{
  "spec_augment": true,
  "tokenizer": "char",
  "beta1": 0.9,
  "precondition_frequency": 50,
  "grad_clip": 1.0,
  "warmup_steps": 330,
  "weight_decay": 0.1,
  "adamw_weight_decay_other_params": 0.01
}
Rows from block 3, named by matrix and row number. Rows with one number belong to one channel. Each number is 128 + 32 x the weight over its row's rms, rounded and kept within 0 to 255. All counts start at 0. Numbers have three digits each. After the name is the row's rms in percent of the matrix's.
# convs0: first width-7 conv, stride 2 (model.blocks.3.convs.0.weight, 192x128x7), inputs 39-51, a 7 kernel for each
# convs1: second width-7 conv (model.blocks.3.convs.1.weight, 192x192x7, transposed), outputs 39-51, a 7 kernel for each
convs0.10 094:130124092070055089023114097117144110128143124167152163153113111145084102093151122106070132149152133131130093123126074100111140105086101134092121111109101172135153173163072071151162134124152121097125159105126165155120136093130150179140122153080127130174109125120098166133128
convs0.11 096:162153157120160095164121108097131116088059180134110086132097068120138094111121124128078220149161192111138112098148135130185172119126128117145162124225181146134128114069128170106173114164121060121150105138160140097141145155188151134169160181101148146113122177104145165146115
convs0.12 103:141126125082087113118130163067104107180149132135124110154160201120142107148132133178136080174084112141103128136139162149090111102079105130172138129116086088128145153143073106092179127115147141127113058146204138101141117108144142084211161167103092091070130141076128095093140
convs0.13 107:138115192042167153177098141145145129161179129096140192118146125150180055130098204133127128120140176117119141079154117171131111153149130100074066120137105125166123076116172127125109113127147142124099103142149126094186111093141105124161123123125095143161093120174132151116203
convs0.14 093:206122118143079137114126139131098076103056140096183090101139102155164120191120150138105153132136151081133100131142130107130174089120150118106132139116145148115176132117153106190115094098108088106135115089145154081181128144083046116119061110162169142147082140150126114076158
convs0.15 098:115129114061076055032145127166171158116067124124131152219155194184173139151155165080115103180098117141095105128175168169072111109120104139136140155124136134047142153130078103119126143202112082115148162120113105082108084142156178236135103075108145155161131083099165154207106
convs0.16 102:164082045164122118144143126119118076130086135131115126123170133096093135129087168079197099141143124130110100121159142130147087099124133115135101088097157195199103094089120111118153149101109101116183156131107154150094143151169127191150150195137098136152108146203168231172156
convs0.17 098:138130040091030114117157117116120147190216144157099105094069077134105097151130107168079112192162135152138158127144169157132141148105074114129220151155113080165076118107089159135097134121109180130133110152128101138111137175194147121172137169153146161171176104124147103165103
convs0.18 098:196060102157209150118100128129110144155113137134145127094087147141153212138174150106177096051079161147142158143144078098131111208134165164088099085140140108122092091112105086206091075099091109138194094144150125150087090146188146126180182098081109090079118108114072146120109
convs0.19 108:116084064077098114083070135129161171144152171124136125137122061126095091085181100070090135114089116122158138163139080054135105136135134113109109128105139063115142109117182101112167118094150144114165085135147078111109146167114127077181174191094057138118131138106145130140141
convs0.20 092:099114120125103160044180143140138126152208134183160125144089090120166153088097119114171152118113153109113161129180103128131123137111078142138079122108129100147082117050131136149134132143123146147134114092121174124121158129164151102148106177127115132140076058112142148207215
convs0.21 103:085134131105122088149151157162065123088133113122136150137123145104124115099165145133160146095124106177102151129125165144166101084129161084073137090091146163165160109128073098109120144105103117113079130136133126146180149164126119110086161119102126119116122180198129131129136
convs0.22 100:186181240062056150123120134103125131130128102146129128091101076101147066122086196142172138146145078089114083092174171205128119105098091130169145081183138128134091092141129132117062099135134094083140125100120071100065132108105171147106071113149118132115120181124112182147133
convs0.23 102:089119070039154138202127151148073115228133131142096133161146127102098121123160111122139105123125158238178176141137123120141136077121131126120099126131111107122175139110113114171184019074151085108157130138103103144099073086143102114138105110106097113145163040092182101136167
convs0.24 095:221124139095116129152116142135151128104175109106129151134132068143135100146160151133100104058146141089117156152080146090068075091129117141094109165100129147162129086141163076097120046086139094166085109140142173143107145147126130090126151170147156108117118161113154096114177
convs0.25 097:103092121176134137064176150103115156100124104124208157129109131175106151175172148172162133170091068099076117117104149218161169136106139142142148141152192149161120170142179116055136113088108119126147067135117165125123126143131100161169116116080158137141177132121103096114136
convs0.26 108:136160095137145191148162134173133099115103119078081095144127151172112162093060061124136113155143162214142107117126079148144101140129191105072093132102136133124148137113163139114080129132119117133089138136141175105148119105086115171151197151072162137139182161169098118190124
convs0.27 097:198132167111085069081131162095125125121095086128096107146106125163104085097166175224159154150155094121136117151130138176173098145117078144136089112206156129126120104105152125076135138173167119076160176131061127102141109158124124095097164143112139160135129184128175181165092
convs0.28 096:143080131124080097140110129133107137134179140136100117129102112140125123113058147142125074120047038133112154126152163146127111143168125089107117099087150122097101139058088121106122120132111168140125100177153147167112163162160089088115120152099132104111075122113105196195163
convs0.29 098:140109128083152150196146156205148122088084105140111102135137164153059104171192151135130125106119134066141130137190149183097146164140061073111090062148182136123106095070132117132150139127195196129171143098088157145191206181141110104117168153154096128099125124149145255156168
convs0.30 086:099112155118151090198112091116112159146104128118142184174167098146131170131128109085145101116093126137113083122108135129162170154161190150129153151099152112167140123137201133198129147156153136122126152121144069172120145159164136146138118087122199168132097117103156152162139
convs0.31 105:065079116113076127143107168164169162132112154151091142070061108112124168154157147124128152093144191097120118154171113106090158119157125121080097106133136130123116084129097131149112124150178165137088142131146165113106151148145158132121153170131065171140186111144161083120176
convs0.32 102:021153082138043094144099167174126098125098171088108173112101104149132155113111151123141119096182187054143147146139168148131101087099158200150132170090114093114093149090111185196086094085128112113210148142109105103146124133168245125166131139093128067122084097135155162140102
convs0.33 096:102116149137115092119126083116135092102133066097136138174158080078119060092134171191107132135159126140144210129157184113105114147147155118170116126089105152145092147089141136113162140097128113146158126099129155167207109103148166185151183151141160148139141151161133202188193
convs0.34 106:039100105096158153181134147086146098149104087108135141101165143125135190120102141118161092127149150152107143135188116146131152090187100076164147063104121163135078064150120165118126091100135137139150152185108141140117093085140117128126131075115120103147105140101165129158068
convs0.35 102:097130117118191088098108150143130146114080116123100113126127160179201148109123119066153139153171117105138158132169119122117122111161183124173088117140103055036138169165086149105105093127134081100131070100151119112128148161119116104117138143145125164142064108123174189162139
convs0.36 092:169120105134173153132102071085080079142084087118150143183134166164153195134124158146110139132138096139134131183159124094137147081108156107113124087113109154161124111140113162139134122186138120105109104080157148157154182142131090090167125130189183150103137122158142083117100
convs0.37 092:135123148113159108115083159063124111143151219154143148127128128140122095174138128119103114145148114151151174150152126147148156069061188162146143188191102162123111166108090105110088163162104105126121080089096172138151152137105170151064114119101077102149137133145098109114107
convs0.38 102:139195148177113172131093176135190106096137179124181136137142111165107091156109109134068079164105148175067103130169138110123129190169145045111146136095132096116118116151160131138111120153183187136203110071131140142154088142102095127155122112112169115152112094186151145112093
convs0.39 110:126155148117083109177089131111083122122139140137081113121126122090097157100086184137073122075172117126131159151105152075115131118111177093137159144133103126125127145121146094091138113119157137082161159198151135061124141127152134098121206177109112066110038175131107089127116
convs0.40 091:025089065087088123081215139130091048131128174186144132132120137089124137173168172073134128065124156148135133083105114147179143122088088106074091140145141144119111084174168094159166145106144139051133089107105125139208179164170172146185111146115088149119180150172092068167107
convs0.41 095:212084213131137149139137094100117128124128125098179138161124148094119093088178196150111199089147148140184097115172138148085130118091077112067119179158163114117178107143168117060107157192103114113140134122055113215064130106120144132126121120150178118105117114071091088135082
convs0.42 106:073122189133081088040000154165139177174107127127141123111189126066112058111181129069116137148148131119152150140119133137121140166157138112129128176085153171128216091121227104064100139134098127131113139113090163102163076078165121117209124160109151141159232144092144090089049
convs0.43 099:093139103090116086116149152172148153137139109130118119126122136172134177140099098107142181166131162081155073066133149155074112103134167142095116129198159124117128172100111076111214137081094128107091131157164208165154139117112111082106149143083097107124121175123121129194131
convs0.44 096:174136165136119080137124095079078101112110118119146134170170180160187148089098182140113014059106157244196160136112119149127165160117164126123126118087147168171141137192038116125151098138132127151138115144095075069097194128166131097105086163123129089061125133190136124136058
convs0.45 121:199223095001042148255120168079112117133187170082131145114132136130074104107153149147131131147094117144133117116084135122120105141132099161089099140082101121077117143175144084145142109136148165150174135087094166128141139107045136135111121153142095102104137074149155095096065
convs0.46 107:126091182137162077131095103122149157133112102161145123151143121088099133133134141170169102174153108095135110117079099133167112098139124115120107069122116120109139168184114164077052127146134073092100121156138112191142052084112141171177122100146203085097108140112104152189078
convs0.47 096:175119123095109146131115127100119116121136134102108136188129128077135111132153129068101151123109136150116121090047124153139101107100210123130109086162146108082083128086121108156082096144204117154163163099114157135106129112091102090150098158158147104105093146132131149134118
convs0.48 088:119134092111182104136129106156126127145173127116121139101134123143139150072015069053088128074089155123139119119175140150118175121144166070137124168124148133115115174083081139085108131087105067111145145119116127205127134108157126146159101113174148133110064103105147150149127
convs0.49 096:076079109116172123163133158124084116181165056118146155110115081129119090112121189143177119193072083143114115070124185197153105179117155170099145037111137164076155119104136110112113144103091116133107063155052116134107094122126120196117176146140143102136097157106081115119126
convs0.50 103:115089086163137107060127132201078141149180154125055084100177150094200146104091056116097065081167114127121148096115104109155137141124204099104111158086141114158120193128103095116158104113131158091119131169142131184145069066098127115175142124130131087095119125100111089157138
convs0.51 102:085089069054076091112118122063161138106121139126127170111100157164134106149175125150088147141141074069147146185131105088069020131156166191142093079102064130124085153176135173101128142126115148127165100081120120103175178141069087109098104183160135071095125092081123145109137
convs0.52 100:126117070080084081067109143100106102126122103087140161143106138137155199097146131092070072100121070102135154118099073168125047127060117136105113152103120069071121105093108160131139124158170099143185115088097156181146122129145146059164123114167149102130106144164138104064102
convs0.53 099:004083021071036158114218175114123102142095087100113166119095121108156181110096132171118138143129154102175109090066137085114162113117128124098153178152117112178128114123155177128141112126141142102164149085094118079114127086071140122121151111133122160150180116139101092130146
convs0.54 102:133207035066206163141161075079134192117171134130103110104082195160093107168111094194105161158147149123063108068125189148161168123136167171103159176128194128091168096132113115112150110098142137148109147181150083145127136086090151161103085066101102097121121126095078110115076
convs0.55 098:149123133101103107110099142088150124186174032140123107110094117136121123177222089119081164135138119124105152153125131095138112124166122115148128152174095137141085080147136129149137124143072111108072159191116105159073088076119113148099097102095136128074101099137166162170175
convs0.56 103:139110173143208100076140129121154175079088136158126089160165093133110187121088140117131102116102051109108112126113119122105149149113163134131077148120113069125143149106087139105091079096088118175182149147108146126132104128149119137156123191101045058170105154160122130076194
convs0.57 104:084122125122142102144139137119087091109100110131145163139098133168160071095151090158124124123130138165163198142092128173206159076090113195229175138128145141137144164115186157124101152112115133138179154080115175095095164146108110132126131178161094063085169118048109163114110
convs0.58 093:055091095066080109145119169135132084128113116113202097092091170089151135106083076116090122067149070116116137173182099086059047160121148138107122125141213174215162107060084105118164156137123105139112083090066116212154224174180153127093088067126170173213165141133159099080114
convs0.59 097:188146116143197073214150152098089067142116184138145147153151126189149129130104162176091096118078144126057124124112113161158132148078130108135156078120172093096091118142097147123086107170141143137111121181124119064147165153105120161110143129124117086141170172185153170096106
convs0.60 099:120129150107153092135105105127158099113175123105150116091121119104129098081043116131139151093160103100191111116153193152154104155134157133066133129175176152120133129061128089155163149135159133118059067141139157083094138154121130113138126085078089094072097100082159135118109
convs0.61 106:128133108079163129050129103138135079196170130075104134159108143000127152167125116159143121163110101164151153137095094109150109064077136084116135147118086166167103106155197142133139156134106157139131096129169115127169200152099094118095134174189176116152135121214144153106092
convs0.62 099:127150196112114145163164149121121143128087116139119099121116108190146161151080125145133144077105193112144113091194167155143107103126084116142117124077077169127126126120141152142126126146092072094138110128124149088169176157147069116139123122159126111086156097123136150146134
convs0.63 104:128128078080133169075149089121130155145122120063226127141145186067099083162141128149136185156102193138097140161134097143127112097151140104100080165126124164105108090129137097107136139087102123151129104133120122092124146093080113152097135108101213125112121132082096175161131
convs0.64 110:157097087192146088135124149137134094150047106091137156217192170158122182155119128108083166082086195140162085068114120153186107104092083112124165150121101141116133146175228164242072085081119164159081105105138087187154095164128095068124152125127135119097135184169104136143150
convs0.65 093:076121104144125109175132177143100150150146099125115101067131140107155120092121137129098134144141117106089178126109153139119127128122115098114160143151178094076154173140128106143145223155158116144130114128095132110159169085078108136120099114096160129197141173132151083077110
convs0.66 092:147167163219180113137096129093154127104075112137112132166151168074078115177148150091184102133078146148137124104115133165156137113111141135115124149163152125135094132109082091144141159163155130128151105102129107123127063153067074177071091165140134153123148137125095159182090
convs0.67 098:151127146126179113150081109123168174136100173211196126129070122080084130136150133102112118146142163132144126110124102115164119147149179114123157117151101089112123068096180192124148156122152083130154131123106101081105155072121175093102083119150098104156155149161172133158150
convs0.68 094:080088051102067109076131175112046077123139075142130129132216158156091157137153192108130050086121161183139081084064146211162096076115189165130159165113118191095118130080154139145145105123121136130137168136115169152151152165171122106146106134137177174135175101159095107175208
convs0.69 094:162121150158086144081073085137127178213138086117178137090157131121178135145163110082152139062113137177166086164111095071113128136119143170158101100158149154124096112142064087147164255185097183102143137140122123139117132161121093130095149103118132138129102093182148123152125
convs0.70 107:109138118082149129138131112132162135144078083156154081159129105121121155177136113216162160171100110118137133146127095090183114116122090125172218099092108179157103153155078083132153202121117164129138113144130147101135135095163125113083190195085090085090188113113106138121104
convs0.71 099:143188210187097103151077064053129108139151137095083077087120151140090140146075103111150156129066104109136116156159140139121125147149170114129171136120099132130112110150091100190172124117119138126163138165138117131092073128097097106100154164094115145142168112112137085091107
convs0.72 104:123143095134147145113123137132181130096103091138122130152139144081117065082142153083106091146111115143125124131114126092132126118139183151123132116081107116133150160112101155184125066111140168084118104120167164107129069104194088150199149134101077165098132137126040108137107
convs0.73 094:141132047080147170091098119155140146125204134088083071110116156148160145136134151174095132082124191138158092113134174123135158130129162147086107090140112129095123073091077110128117183150130117101151187112123127177123201152116147095084122156138041128160147148101148155102181
convs0.74 092:150122150105119125157176170094092107091178150117108144142085135183105178102116105106140119074072143140101127137134158171132137144158167134130107158093077165142199116139144120091164112113120161126141087114118158138144057129176178098125104103150113145097173160139131155160215
convs0.75 098:081141121102101132126164125139123101167108104041076142134122063130106145127138199160060121126102081131124130181169124163139107114131128118096052085108124120119151129132138133099081127171165188102146117083059115119120124098154147140132128140099136161198144120104148095127135
convs0.76 098:126112189132149105108150124176100113148187161145106102162191199139122106071110109141125124069092126174164122148131123102172148204147139125198182122137143099146133105114056114103142119124154116165132160121165142108105087117085096111128118113146069133028141108098099128140059
convs0.77 107:125153028122109139140148070112122127112140144118175148093045097084161104060122117174115108122084113107070088160120107073131158195166210146106094094146150099085169051132100147121138120097143134109094148139113187147144078102103143140096093066109159164167154129109079144109124
convs0.78 092:144128137116140072151156143128095096126110131137107125154166172097098087107118116082143122179159127146112120088137104124127132062133119123109153141102133095112080113137139121148124133141110162189120141143134154143108099067132164093151125157125131079049106147112126095122111
convs0.79 099:170115091115093148135087095112144101133134094149127175191069083123106172175133093127159106107144164069069142142142120069068102114115151148071144134104125132144089100143088149142118125157152099139103084158145123082070108161160142109104074101167131150090104129111142117130206
convs0.80 092:186182120107149107132061119124174192113076092123137117101154120085152091099155087138101111110150120096153121099110126132096144087161097171139089092145138173139132109130149130101133103135112092127130157112102100147156106104141116131150123097120123152083147222126115118102084
convs1.10 098:139130124139097089109105136131115132167144087111117101140103149153169138157176147129115103155117148134151095137155110145123105123091000010142200119100164072106111125131177140149100065131174121191139066125164103092131180186140169185065114118111148071117121134141092108131109
convs1.11 088:036139127126096134177156185182136154105188146140147130140155206153133141137110137172069133150167109097106124148155175162163186127098125160133137152068112113102185140152126113156095115175112090095135083113111153081099122135132122092172149089105119214126176160167107120161148
convs1.12 105:120134125087065100113159163165115127114157104104093090149122132129139120128115116117162149149161154111128079105126075105118135116096086108185142089153136117120143156166129173173124079107099194153165171131124105154122125136125126061172124126132131160119126111181128163101086
convs1.13 106:143124128123108113092162151038110167131099098040076107158123097099108070133126141121132122153109178149143108146113137139157158160115078179133132123129162145159135151160138163132079072130130180151090177179114119162145146112154133133178074111133134140098121094156122149140100
convs1.14 094:121149122106121098155135051106108190131082113141138191125113102111112109145116138170134151140155136086117111095115154122097070083103112098157150130162114098136116164095130121092096092091179124122086138090104027079050056109146161132104091179139123083079174126146129000088137
convs1.15 103:183102137103119139084179135161097086116097093125106156125103110110110095117105123106147170114106120124128157161107145131143130084059000028149101113120097145184156131124144173119047143095117137180097152128094164119161108133126119143147165197180115140110193068123111179141094
convs1.16 093:158095165130127093060149113145116084115094123112161113133146129133109151126186140178122125095107092131182113140133152099141100101164172105132156122164153128091120153131126131168196179121102186170096164104152094204120079183176081116149146073052126137109145103080149115150124
convs1.17 102:113100136085127141173112113118129198173140150092166121145136144158106082070145085067115110108076039060117151119134121128168126166098102000000178181128181174133120120109078086079146119125148142131103119150128103143114124105169098148175109142168171134116131093133129138165142
convs1.18 107:151138167140149102110108149154108125095156103090071079102131108121121082122162131112145135111087108106149161109128150092112107131117140132108109157175105134134085130101106142143105101123090114099104160133152137132145127082156087134153099111097130223115112088113174184083156
convs1.19 107:149099097099136109136121203134040106125156160121086148149113106070112115091108103139092096064139148140147096112128161124131136117161112029020098186103131148157176114126113126084154081096115135110128106089105145113144172077117153111098156144102126098112150096149146111138164
convs1.20 095:128117119122092099040101162083044134131155117183157176114136162091103160187104109170088102113134107087132118101065152163186255121141128174120156143167151113093070092078129139145109177131081118157135129139147134119101140177143079152105105160165165097133106104098162125139139
convs1.21 103:139113130100109127164141122129105095143152136142079157123126123135061051079093119107130130122103150147132099093108116115120122135104145188112054145129180111101082138124143092127130169108073097126111156152081095146132118140205089182136119080141084119110102099171144131083134
convs1.22 105:149106141096145122087174077132120081148123113120123126122087143132103094136086083098176163130155096099135165132137133139121172098137079155154090108139122170186099103134152160141119151033108115096171147099130119121172138080018125138102108089152145148178103160110122152109082
convs1.23 101:147080122136126156138140178163111141061093150097063134139111145116093120087082103081095123121091098113149151056121144131130128133007113133031076124147135116126107143160128120140074155130083154151203133050085104116150126130113128154191139103169110156175132086136162126075101
convs1.24 100:166148131114162126121147124194152129123173210143121085138152112108104141110157120092117131152156175139127125183135117091126086153058113151116132139122131138145128138164082190083077157130129092027054106059080084124137098121114116144144121149133146174129081102094135158066127
convs1.25 099:153111132192152134090118112091135184155130162153149135149119160151157132146122178144162102087117084182156075099166122153121139068102118141128111108082114150193211182173078126082129142170154126119157140116141126100158116198155123084134108127137140154133149138116116167123118
convs1.26 106:162101112072133111081165152075102186176129143115131119147101152140100115098135181103097153135176150157133119169112143146156089135121059133145123142177159130178133128158090124172098065127134098086116106078131146142127046129119173127101119169168068145114106126133120121141137
convs1.27 099:154119156087137130165143127097074147135049164150076132084053046160148126167157120107103153138106115057131073112099094078087071161096075115146113126067134136127158151162159176157162119126122127151088123110116064131128119140079096122100105093171088098055111133043140169116119
convs1.28 098:137135159127107120053153228138087079118200146152106136154129175126133137150152100069121127111140121149102143167140151158148221104155136106156135136098092138124131115102127089106191141105128142116128090087111072129119115124210185154160138142112107189188125133147140141123153
convs1.29 107:200176155161072116144122093066093120133125153143119182153121104189170161125126198153116167117117121117163150155186212165135143177147118072075172134152138159110111163115154108093122139110149159128188150123119148147138182126085105129096113148141110132130122117116144141117152
convs1.30 103:165131107114136122075125087096103147110146141114119107089112125125102092088117130112138110155110158176167104114134141153124094121117155183127116096097129140111118157100112131084117131103109111131142141118145180193121160113108090065114124128117150156146115145132151156154088
convs1.31 106:162110093087114125157116114116087109076134138153134074117116120112154108082118134127156103080054066079143154133123173124132098132145172076066126143097113121069152144115064037072123193141123150100188127098108067169133107144112104137138098154122147149138160105092165107065139
convs1.32 100:104161127135134095097141088086076075111130113123188180186179121185142152120101105135140127144136094124155169115130167149112154170153105068082117201093101114183128130183103127118114127138160116141169168152098169095155136106152178089083092095104129161186113123107120163127151
convs1.33 105:047127122138159133160138122164196180141132136071068114169128079121146176130138131136178091131113120120144128100105068091125139142097125172169138155103112132122116113175155146100145121107129127104119156147108133064084078214157097158122149111141077119151126117131052117155128
convs1.34 108:095143160107141088179135137112083083120136094143126116141107110081077118115104108154108139127154122130105155094160125192142114153145148113038031135128144156166098090109123114085116127175144138130091094169181126146163135090160163133108127139169141161107116062100143134142136
convs1.35 094:127083091154105109094135166096116130127190128106084098085078116159155139105123155110152135157102139134110168138154099084112156148094152198110125156129098127127109168162122122131085142143150101131149109206206135122094141133133108120227136146126161123127070110140168104095130
convs1.36 089:070113138159121117217141123093120142090073086136146132118178135141073075103085131126139122109132090118151162134082142088105066110119144159126080154167144116079119147087141101087093120127157080115128158146085118088065120120050096114114120124077162129125126089064150118163135
convs1.37 095:064095177127132134150120108088119084086129167115127150141102119152122117129118153127124174180126099134132112143104152110127128142168170112142163105114089143103105144116108093038108140136171111085118066169153127152120074124111100118091074104116136129108122126193082132110084
convs1.38 104:134142115116158077112124167116110089118109107134164099104149137110140122109074113109135128143094163146181134173136124154130129132119126005120172112160092072105146126166163080079127028153130137137107098147115139126185171159184205124147120119111061110077110162126144125134139
convs1.39 102:128158138100115165126123136149180111125152083133119100098149103100154128155116109090142121129128122158108095120103114150109141115169114142141125104162129124121078105133164114137203095118136139127116124181160146173120119093146123108140152127181158086052106180102135135118098
convs1.40 094:163120146133132085074175143121110112141106100173119103059115162107108079151129119106162149158104148148147186170138142136102156087139053043000000126146181092116129196092193160165144131100161157066165156138105091133086111200159131103074097129188147123115121162130104089146109
convs1.41 089:136106112116151116200128106133139121090144167125119118130103128146175106104145095100185147131145149110137147095124115108166125173134087147169102166153146162101110098166168180112119163081085113112132102184158092181120141188125134140108156174201209133139100186164210176154144
convs1.42 100:118142130147109189126142081065157176119116093099110108112045038091171129134097151097108127081117147148143107126144137122111117133125054136183167131121145175099126096117170146123098164125138122142153141084124151119081163203079072091075131145052100128101156122072179122108173
convs1.43 094:147082187164163070096108064136129119143175143172117122100102127123114086135129163122147137145147132152088163138119115145093145138143102091088157126101074081135119140112120106099085073145157105120066087105131130143114097099075086159172214150157123137148055089130128158171169
convs1.44 085:093164081146106098187121169139141071060122163122147093158165155096105133075081079129101115140126108115116098137118103134102157137122153123173109112152048103134128164090148180102126174160087109121155131107105104140119134075147163127175114112103206200213135095098164096118022
convs1.45 107:158086157129153137120118127155112112142102074107109125075138111141104091128118119114099123130145159104121162148113096106115102082102104117163145121073131147120124095147139154120073143166130106158140117072088057145103232231083093084055111108144111072101142153119130137114122
convs1.46 102:109122097144098164100132129103137107119054148140132114169099143102108067090134100141146131136168097162158105117173134107163106094158084165188182126148094149174092127100137106078115140108110115115143115122087158149128160185147071150095127135051110125085099117092160068120144
convs1.47 100:134140153137110134143126083121156152129118127164139117118072080106157123087097079095126143131176121146145174155126166149137120137132023183188147103107116127159134119121107058089029131159111161174108109111121093093133084189049145149074115126091136155166145110133128072090168
convs1.48 104:171124145136135105123103119111207164071080216136139077095113138117111087166104098053115120091143138142089130168133155135096095145123145166136135089105115072076120112108159154133120084134151137128158124139166159138178117130111138132182193112183124076104098097144108079117119
convs1.49 096:116134129098101115169162172139166134174137144099101160085138137079061066054079083149152164157181124096141125157144141114125071128087152121143112160108105154123163100104138127105126087095170112142116127145116106143157168133109123068127125143108120149109136149096073118108086
convs1.50 101:161162147125136123099169073207252127104098157114133082118139110106149145109144103087116105120088060121106104122127103129126141175150089056141115122188161097110169150108117116093077079106123121075070090100090137128074122224116173114143109147168096152138129119091092112112142
convs1.51 100:078099137078171100178156058109131196117148122123131143176138100134143166177122150138137131108128164116187141158126108082100097128119118107092110124164150100134147141146116157163185181117133175153131191065087120113158126184159143119075110140129114163190121164137187105118121
convs1.52 106:128092126159109082086110141082058116099139088130108085091122091119063145114120140141132129129079102171154119101093100133141103127139019000068189162098152090139172149119163193075096093145158137077122124084162147143101119146106122134157135104148099186163140142120121092173148
convs1.53 100:131135085122119113113134127180183065091170168107148142103120132135102114115143151096167143157132124124060119124128121116162176105106124030000040182144155141133100128176175162083140162111145106093129078131106144149150155112129114144164159184162149069185173150110132103166134
convs1.54 092:158143124116173111142130113181061063153119154098143141121126090152157108128133141159200109150115180109158120117127060092094078142176131159089137092084095122133134145100160156139127129101171091167132205126156151114192059181132147052091212156083142132147121159096124084109065
convs1.55 091:121093060129125200093149162155231110118114102107136128153112152146096149117186145108109139108113171169089128124135149119124171188161146083129135138087155061110120153174170135147189132152116112122133134039172148097082074175153182154070074124108072132096146096151205060086118
convs1.56 103:101110105156138141103139126143127152071107105133183121143110108163144122153116146137183152153135134121142133148138128093120163118114151183224141146122137111126162114116121093138162093148111173154200085112146073146136141089137116156120115100102112133145162147149163069116092
convs1.57 105:124138139132126111169170148072100140194112117105142180143171166108121137114129151144128135155168217139090122127124120145148139099143191153131152133144220127115111120160168091099093076110103083131199157090100179102112170121131167160141122100099237081134149190184140130153067
convs1.58 101:125167138100079102116099109091150124105157167091126119104128160125096150142136146072116130129156166107141232155160141106075120170151132040000094151207165124138112143166140173154125138109094156160126181094114146108099050082130087157123143149092092128102072131155107134115135
convs1.59 101:161140171097137099071194096064128113115056106151122146079094119131139105140114089117143112117096089153118115103137141091086118114121177095121131129078094109129121109099142125112159151160123204123168109081133176109170102078165121098119123126101115111073106075102085109142164
convs1.60 095:110137114146113157201087157119102138149147103167115093086070114112093124146149120122096151129148137116122148160096137133123141144102170130118118124129119130074126120106137075121109099133148142111169109115123131136146156173204141143134129142142151112178109074155132133208183
convs1.61 101:127126121145106139107142081117067111103130154129099110175089142148121085110126150075130122159134135144157124125167123161131153149101072174172126086188165149160144145198116078136164210182109119164128097175185130098171155120103152154144119127110108132141179129145150092139114
convs1.62 103:144076131130106167090117146124106158057138115149141117064092087150117128089092121097180096131131142115144116153094114077121122133111171120097093128103169082095116100093076057104124147132117121153152180206100121116129217143106103113163196141153158103087075113130096108138132
convs1.63 104:114114121111104118090104104132074129169155122148099152147185089089082172085107114099116128093093111096112175101184143150104153155133130102155127105097131130121129089062162136132162056148116133088163098140064164108137099111177135108119087090118127120159136102079047103170121
convs1.64 101:141140108103182139141098107087115132104124094126141143145157148096133143136159148164096095108114123105105096131112124123141138118154181109123163154151144143161124089069133132137116105153152137148116130111130172135125092172165111134110098132130155145148201111095107159102152
convs1.65 098:174153131166127156080128108136101127117094148122101113151148127170144121108107151163122180136103141173149118146156133124121126097125180150088168139105089107075126133103100101078124072138144191131152148208096084125073071120138087078089138120120145112140156117121109151135037
convs1.66 093:141099121133096128160097145122078112121081174077034129149088109130185161116115138120146133051112098100084138147143134126149140170117137103058118152158174117139080103201135145178141113114124095094148140152136080125115055191130137124120115104100091064168071130165033153182138
convs1.67 095:106077114162143110112103087120146118137186149130113125114118103141087050093129111113126131145098143163138098101093071115165112080157191170215179087098116123113153149115126092098084070110131072114116065074185080178083119105115131171131180171174161174157141099128077085015142
convs1.68 096:094111131116150167059147132212110067095114090109163144129162174090081133139149154151157107113132106135116114164154150101106168133097101080111122162118063106131143135163197125161102065106177119147196200120146142106134126105082112174121129095162186073160144134119133143115158
convs1.69 099:147129139112141151110172148053058123125089091151119069085091118135090117140131150156116141133111157105094149155111107142095155101119088198156156106087115111135144139144101146126123164130098110087105093088149135140123101161121084174112082086082173154167141124121109158148119
convs1.70 110:107140109125122082132105151149165154160085034103111129159120151133103132125137133119123132104083114141141151153116097105130148118161120135111105155114154127143158077096141130129091171148128151170163144114094168113109127083102169096125092214164169145138134216143067151130194
convs1.71 104:116072135081087120130136102141145129129098109119119085071142152180151139183128153155177191189147119093157140121147137118115167058140167115032074129173048138114161087149201116100056168146117130179132077140154129140138096150139160145135159106163096079128127135170114078109125
convs1.72 112:118142085145095122087109129169123128158167151107103122152156141133152145097147125105099135143169144166128108154205156137136138116136094142143137128117157130159116132132089120169135130098114143184154135144121135140188134069116154101104181152130185100096133216194132159091139
convs1.73 094:131130117061080101131185132088136113149135089102141159124112100073086135100125112132147121141166123125120161144155092119108124121167149010028078151129111126116117114161107070139101084123097206155137097151118158164165065122175168177109172089168101123115124127130123172116096
convs1.74 098:119129132112164114062105120124160184098077154172103093105144151101112142151148109121203153088069103089103153098102094115124187123136150200199108073145112098128127152158160146127057052119153168159104118168117120103103111138128125132127095083122044065139159172148156141128186
convs1.75 099:102103071160165078080089098174164147127093124119172143144108155103134142102131140108123137115111055066125092115118142106122138135140122182073125140112147154091088044101164239132126090180143142153138117161101120132118139170127120102107179110079120096071078084126072121185121
convs1.76 099:117131112035160148138092081139163207194149153174130123090106089140079105078112107079103124092081156177145166102115139156134148116111094158145089165149073134118096128110090091132152089140140154056093104172126147172070065129153145206128127118141206158180101081144104117209121
convs1.77 103:117130133087100118091104103048096109165136119102102156149146089072096115096083074042102058123111151129100107081101141136137128127131112120138140154111121128090131076111139091127101127196135173099095119138134080130125146153174067151087088164193156111087121127110149114073110
convs1.78 095:226152138175103095056189103127153131197128128166105115109134155103155110096106135086151123135129138150110159154115116103125116116163138136116157122118203116099097123149150183157155171107130110108127121080083151180089163131082176146137062099109127128152039136142101113173132
convs1.79 104:126136176123104110089150119110158130130146136107134108099123120117151157112151149174148108065105137169168169153161159132122165140148145083166159086101095063141127123135134118132142119095083119124106126175134116130113086057083136081090053098069114159152132094092081131136156
convs1.80 093:129100137148104110163124146167127090123147152134160133167134159140106113099105171098167142101091120099106200190140098136134124099114139145077073071166125130122092133116128151144110114114140136125118120123121077073115113167112146159132124134138173147172110139127130130146120